{"model": "image autoencoder", "dataset": "made-up ball-and-stick molecule models", "train_examples": 97500, "image_size": 48, "crop_scale_min": 0.8, "horizontal_flip": true, "bottleneck": "plain", "downsampling_factor": 8, "encoder_arch": "vit", "encoder_norm": "layernorm", "encoder_norm_position": "pre", "encoder_activation": "swiglu", "encoder_mlp_ratio": 2.67, "encoder_head_dim": 48, "encoder_fused_qkv": false, "encoder_bias": "all", "encoder_qk_norm": false, "encoder_parallel_block": false, "encoder_inner_norm": false, "encoder_drop_path": 0.05, "encoder_patch_size": [8, 8], "encoder_conv_stem": false, "encoder_layers": 12, "encoder_width": 128, "encoder_positions": "learned", "loss": "mse", "latent_channels": 4, "decoder_norm": "groupnorm", "decoder_activation": "silu", "decoder_weight_standardization": false, "decoder_channel_attention": "se", "decoder_widths": [64, 128, 128, 128], "decoder_blocks_per_level": 3, "decoder_block": "basic", "decoder_attention": false, "decoder_upsampling": "nearest_conv", "init": "lecun_normal", "residual_init": "zero_last", "optimizer": "adamw", "learning_rate": 0.0012, "beta1": 0.95, "beta2": 0.99, "eps": 1e-10, "max_steps": 11700, "batch_size": 128, "epochs": 15.4, "lr_schedule": "step", "warmup_steps": 580, "weight_decay": 0.3}
Rows from block 1 of the decoder of a small image autoencoder, named by matrix and row number. Rows with one number belong to one channel. Each number is 128 + 32 x the weight over its row's rms, rounded and kept within 0 to 255. All counts start at 0.
After each channel's rows are labels from the 100 images, of 14976, where the channel reaches its highest value: "strongest on" is what is common among them. Only what is clearly more common there than usual is listed. The data: made-up ball-and-stick molecule models.
# convs0: first 3x3 conv (decoder.mid.1.convs.0.weight, 128x128x3x3, each kernel summed), inputs 0-127
# convs1: second 3x3 conv (decoder.mid.1.convs.1.weight, 128x128x3x3, transposed, each kernel summed), outputs 0-127

convs0.112 [115 110 137 131 117 127 115  94 124 119 157 162 150 136 160 144 204 132 170 138 138 135 167 202 158 123  80 124 118 161  86 129  86 166 168 122 102 133  95 152 133 148 110  97 107 108 107  76 103 122 157 136  96  75 102  95 139 170 110 134 163 140 107 100  52  89 110 147  90  54 109  88 187 122 133 149 102 146  85  79 154 194 145 134 138  81 124 133 166 116 174 140 147 189 140 118 135 123  95 163 146 158 165 113 101 173 163 112 173 174 171 173 140 189 101 130  80 124  97 160 170 165 196 179 144 139 131 142]
convs1.112 [131 111 167 200 158 133 185 141 138 135 186 112 137 121 109 184 106 144 196 101  99 143 112 106 138 125  71 152 128 117 152 129 156  96 105 199 175 128  99 134 113 104 132 145 116 135 110 100 139 134 206 118 124 155  99  49 107 154 145 171  67 107 147 148 143 147 150 101 141 120 143 137 111 121 212 124 118  41 137 158 155  97 144 128  80 143 132  77 193 142 112 107  91 125 151 168 116 136 143 185 178 117 122 134 142 125 123 139 117 147 145 123 120 143 140 112 102 123 155 114 156 116 105 193 132  68 121 234]
strongest on: space-filling; balls: three

convs0.29 [ 97  86  95 106 108 103 123 103  83 105 102  83 154 125 130 103 109  47 125 116  80  88 113  39  89 119 115  91 141  98 104  90 123 108 116  83 151 111 142  79  97 119 203 112 117 125  87 147 132  65  76 105  85 135 101 147  75  81 117 111 132 102  71 118 136 116 126  80  84 139 122 124 118 121 144  61  77  88 132 157 110  75 104 105  65  85  92 124 110  50 138 115 112 140  70 130 166 107  87  86  88  90  90  99 109 104 119 130 126 137  92 116  68 119 128 135 141  96 117 129 118 111 139 162  99  94 110 126]
convs1.29 [126 139 104 112 144 192 101 145 123 179  99 188 115 186 115  65 110 148  91  94 147  80 109 181 160 101 157 140 113 110 105 115 161 116 134 131 139  95 137 149 158 112  41 139 147 165 145 143 151 126 120 194 138 141 127 191 125 155 105 137 154 107 158 143 140 113 132  74  94 158  68 143 124 151  84 163 147 210 116 130 100 104 122 137 154  92 140 111  26 160  94 145 143  99 163  90  82 115 146  92  85 145 163 145 182 109  90 120 115 157 111 200 169 115 143 142 138 136 119 126 118 162 136 104 164 129 115  58]
strongest on: space-filling

convs0.4 [161 128 135 191 130 158  98 145 177  90  81 125 142  61 141 139 166  57 130  79 186 140 148  97  88 196 106 178 149 142 131 101 125 101 154 117 126 155 155 119 139 105 161 103 142 157 107 116  66  84 156 137 123  48  95 145 156  24 127 104 133 167 161 112 130 107 116 127 153 108  97  70 113 128 140 101 142 115 152 139 132 170 112 150  95 127  70 147 116  70 139 174 121 123 102 159 150 125 162 116 120 100 147  87 146 147 167 112  69 186  83 121 136 115  83 102 140 161 174  84 115 172 121 102 125 120 168 126]
convs1.4 [139 124 168 161 149 116 195 148 115 121 192 127 128 136  98 200 112 159 191  86 137 116 118 135 118 113  72 151 124 113 120 139 136 101 110 210 185 137  91 131 121 104 122 145 124 117  89  88 132 132 190 122 114 114  87  59  99 176 134 153  62 125 137 152 147 160 111 122 111 111 127 126 106 111 204 122 109  56 125 126 174 105 138 119  70 147 154  80 205 160 114 113 104 130 132 174 111 130 143 196 172 123 125 144 140 131 130 126 134 154 155 141 138 159 145 133  96 122 157 119 175 124 143 190 130  69 135 218]
strongest on: space-filling

convs0.117 [134  77 107 189 136 156 133 131 153 100 120 159 139 113 134 154 166 108 140 108 134  84 217 147 144  92 107 119 150 153  71 105  87 181 207 119  93 105 125  84 124 158 127 103 116 148 124 109 118 152 148 134 116 121 119 130 117 117 100 190 136 155  90 134 136 119 131 127 105  84 103  85 166 139 144 143 125  86  69 102 143 170 217 132 108  57 120 109  83 100 172 121 135 149 123 162 148  82 138 113 154  81 143 147 113 204 160  89  81 214 151 111  99 188  91 105 130 165 132 144 169 152 139 158  93 131  90 126]
convs1.117 [ 96 110 169 169 180 136 192 141 138 142 190 122 130 137 118 169 106 148 154  72 107 149  93 100 152 119  75 158 145 109 150 132 160  98  51 214 190 147  90 147 112 102 118 153 128 161 105  89 140 128 208 131 136 137  84  66 139 160 131 148  72 130 136 150 146 145 124 111 163 132 145 148 109 120 181 141 114  68 155 166 139 100 133 134  69 170 127  80 177 165 105 133 117 120 147 169 125 125 158 181 153 131 120 124 142  90 123 121 128 151 150 154 148 157 136 100  85 118 148 110 181 133 139 201 121  65 128 192]
strongest on: space-filling

convs0.127 [140 109 139 136 168  95 171 100 135   0  89 123 125 159 149 121  82 119 132  86 103  87 103  99 125 146 118 107 139 168 127  80  97 151 138 130 135  98  88  82  99 146 165  72  95 131 107 103 147 122 133 148  87 137 115  99 103 110  58 120 118 119 121  95 112  98 129  97  93 104 166 132 125 105 107 119 135 118  99 114 127 129 120  88  79 115 102 101 114 103 115  98  62 137 103 151 130 104 100 112 122 114 119 114 124 157  87  35  86 160 129 122  81 102  79 111  78  86 116 146 114 114 111 106  82  81 101 140]
convs1.127 [ 94 136 147 136 169 135 169 144 129 198 153 155 147 124  96 132 103 120 178  80 209 111 144 103 255 117  89 145 119 132  61  98 115 109 126 159 181 157  80 127 128 104 114 121  97 174  87 103 166 165 155 143  91 152  83 120 169 135 115  96  85 114 172 156 134  94 140 140 119 146 125 123 113 118 159 131 124 116 121 102 120 115 142 111 125 156  91 130 148 153 108 116 103 146 228 136 159 115 123 173 143  91 171 189 185 121 119 128 129 160 157 153 120 150 165 114  93 131 135 123 157 162  70 152 124 138  83 196]
strongest on: dark backdrop; balls: twelve

convs0.120 [ 91 142 108  67 161 128 105 123 150 176 174  83 100 170 125 100 106  85 163 111 134 116 150 145  99 148 117  63  75 123 171 103 139 160  83 118 131  39 148 134 153 149  67 120  92  66 125 134 204 117  81 125 150 185 129 136  86 175 182  73  92 135 137 133 107 140 114 119 129 124 146 140 165  93 117  87 152 120 112 137 149 125 109  77  84 151 153 144 127 178  77 157 144 115 110 144 205 138 134 143 124  73 153 164 131 134  85 165 190  99 144  62 148 142 140  98 128  79 151 132 144 118 114 141 151 147 156 162]
convs1.120 [175 115 146 158 131 123 167 148 142 138 201 133 131 115 110 223 118 145 192 109 130 122 128 126  49 117  71 144 124 109 122 125 129 113 133 186 171 134  77 128 122 115 138 143 128  73 103  85 131 135 174 118  86 144 103  57 110 134 129 140  66 110 129 146 144 181 128 125 120  77 132 105 120 128 215 131 108  63 122 128 188 106 163 115  69 126 115  90 193 145 130 119  96 131  93 154 124 127 137 187 168 118 121 156 133 151 109 127  95 145 163 127 110 177 138 124  92 137 153 131 169 125 119 191 127  80 157 204]
strongest on: dark backdrop; small balls on sticks

convs0.10 [114 124  86 131   0  91 112 121 126 120 145 167 149 104 103 128 143 140  59 128  77 111 177 128 136 105 115  82  95 112  94 105 162 130 165 191  92 139  97 187 112 118 128 134 135 110 144 108 118 113  95 147 132 146 120 174  99 123 107  39  57 116  96 111 104  95 115 116 127  75  99 176 145  88 147  98  86 142 109 123 104 137  91 106 119 101 137 127  97 142  85  85 134 115 164  98 106 156 123 176 181 107  72 128 147  93 134 148 137 185 121 135  95 149 111 195 137 139 143 131 125  99  87 106  92 151  79 146]
convs1.10 [104  97 162 234 177 123 136 124 183  96 159  80  89 142 111 171 108  66 142  98  64 174 115  85 134 172 102 125 194 111 146 121  94 126  79 151 176 119  91 124  89 126 102 150  86 150 130 109 111 129 164 127 113 114 129  68 138 165 128 120  80 165  97 144 122 139 115 148 155 107 147 152 135 176 175 144  81  98 132 182 106 135 204 151  84 129 144 166 156  97 110  98  80 130 115 152 155 110 126 148 170 149 139 175 130 126 125 107 152 182 144 128 154 177 147  84  96 121 119  94 167 148 193 164 130 126 131 165]
strongest on: dark backdrop

convs0.78 [121 132  96 182 160 155 169 139  94 117  74 104  56 115 113  68  87 128 147 146  82 113  47 124 139 146  84 112  81 111 122 147 137  91 149 167 127  55 115 188 124 103 130  93 116 158 141 126 182 114 124 123 102 115 114 177  47 180 140  92  92 114 123 146  91 141 149  50 108 136 164 127 170 115 153 116 121 172 121  71 111 131 101 149  83  63 134 127 100 128  53 133  99 154 115 138 183 108  74 115 156 123 105 149 116 153 106 116 152 128 122 102 134 129 133  87 139 172 123 158  76 106 185 141 137  87 120 115]
convs1.78 [161 152 156 207 169 133 132 141  96 130 127 117 149 133  67  84  91 104 121 169 145  91 197 136 138 189 152 121 187 119 152 114 179 117 179 110 138 179 133  66  98 112 170 133 122 144 155 156 149  77 116 147 144 138 168 163  59 172  79 121 129 116 168 155 141 140 155 116 110 129 121 149 143 137 140 134 135 192 139 101 127  81 133 133 154 142 106 127  89  74  91 103 129 110 160  91 144 106 132  89 126  55 164 176 157 106  69 117  40 117 106 148 159 117 134  90 143 156 124 138 102 106  45 107 115 148  97 106]
strongest on: small balls on sticks

convs0.14 [ 91  77  48  88 124 143  56 119 120 132 163 113  97 110  89  76  93 132 151 137  84 104 150 115 131  90 141  95  90 166  66 119 120 160  90 158 126  67 119 141 173 137 143 126 115 117 153 145 132 138 106  68 121 164 139 139  50  83 108  82  51 121  74 141 144 138 118  85  86 124 126 150 153 114 109 122  86 101  91  75  48 117 125  95  87  99 136 122 128 105  85  90  80  62 117 104  96  94 123 129 140 120 120 133 143 115  97 117 167 147 157  93 124 173 119 141 128 105 102 148 123 104  96 138 117  89  50 107]
convs1.14 [115 110 142 180 166  98 109 114 156 104  80  94  76 143 114  74 137  70  83 134  78 182 118  91  98 206 153 110 187 136 184 111 112 145 130  70 106 127 130 118  94 141 113 125 106 103 132 140 154  93  82 163 130  94 143 164 149 140 132 134 170 183 107 120 110  97 174 143 119 114 192 147 146 160  71 102 121 196 148 166 119 135 162 118 148 125 109 155  50  86 128 118 145 118 114 112 173 112 115  73 125 161 149 106  98  62 111 123 149 152 121 115 145 134 111  84 124 128 102  94 113 180 134 100 123 175 143  36]
strongest on: space-filling

convs0.30 [167  84 152 105 180  91 128 143 163 127 176  95 100 145 121  96 133 147 158 131  94  86  83 141 158  56 151 147 101 141  79 138 100 157 123  97 113 133 156  71  87  80  87 134 137 163 137 154 134 167 126  35  84 140 122 122  62 162 103 150 173  90  97 157 178 153 112 100  80 156 167 104 128 178 127 104 128  93  30 100 152 167 105 152 186  91 136 113 117 119 120 103 121 210 156 123 123  98 127  97 162  88 105 135 125 152 139  89 157 144 149 115  76 133 106  77 145 115 151 116 120 136 142 106 115 137  86 111]
convs1.30 [145  74 156 164  94 142 132 124 127  72 151 102 116 154 121 159 144 172 163 138  83 171 121 139  61 139  98 121 138 114 183 148 175 117  58 166 121 100 119 166  98 134 133 124 153  81  94  98  94  84 168 127 130 138  84  82  81 149 180 210 130 157 129 108 144 160 132  98 136  85 100 139 110  69 143  78 109  72 207 159 181 105 127  90  98 131 154  81 183 121  94 124 121 120 118 153  95 178 143 135 191 131 104  68  89 128 154 189 116 148 150 138 116 110 131 136 103 112 148 135 129 130 147 160 160  91 166 141]
strongest on: space-filling; yellow ball

convs0.67 [ 95  96  86  63 104 113  68  73 110  83 115 131 139  95 142 130 118 129 126  78 125  79 152 148  54 108 110 110  89 124  36 113  78 137 144 112 105 106  85 124 124 126  56 114 101 144 120 105 106  87 112 124  63 100  75  39 121  55  93  53 114  96 106  71 112 107  98 106  90  99  78  76 130 139  80 121  83 109  93  89 103 131 119 114 115 123 129 121 113 117 119 140 102 112 106  79 107 104  90 109  80 142 131 116  95 116 121  94 151 115 136 120 135 131  91 148  94 123 106 167 116 142 158 149  97  99 131 100]
convs1.67 [147 135 182 197 178 144 201 154 117  75 115  82  93  92  98 109  86 130 153 100  65 181  93 113 181 131 110 148 182 108 181  91 161  86 112 168 146 134 137 124  97  91 177 142 111 149 113 133 143 101 182 123 126 100  97 108 136 179 152 199 125 115 175 154 159 139 173  61 115 155 160 181  88 121 147 130 143  79 120 188 147 104 122 113 125 128 124 106 148 125 146 107 121 120 186 167 136 163 156 138 161 120  81  47 112  87 124 131 102 148 122 109 101  93 103 102 128  99 156 106 123 145 121 148 158 105  92 167]
strongest on: space-filling; dark backdrop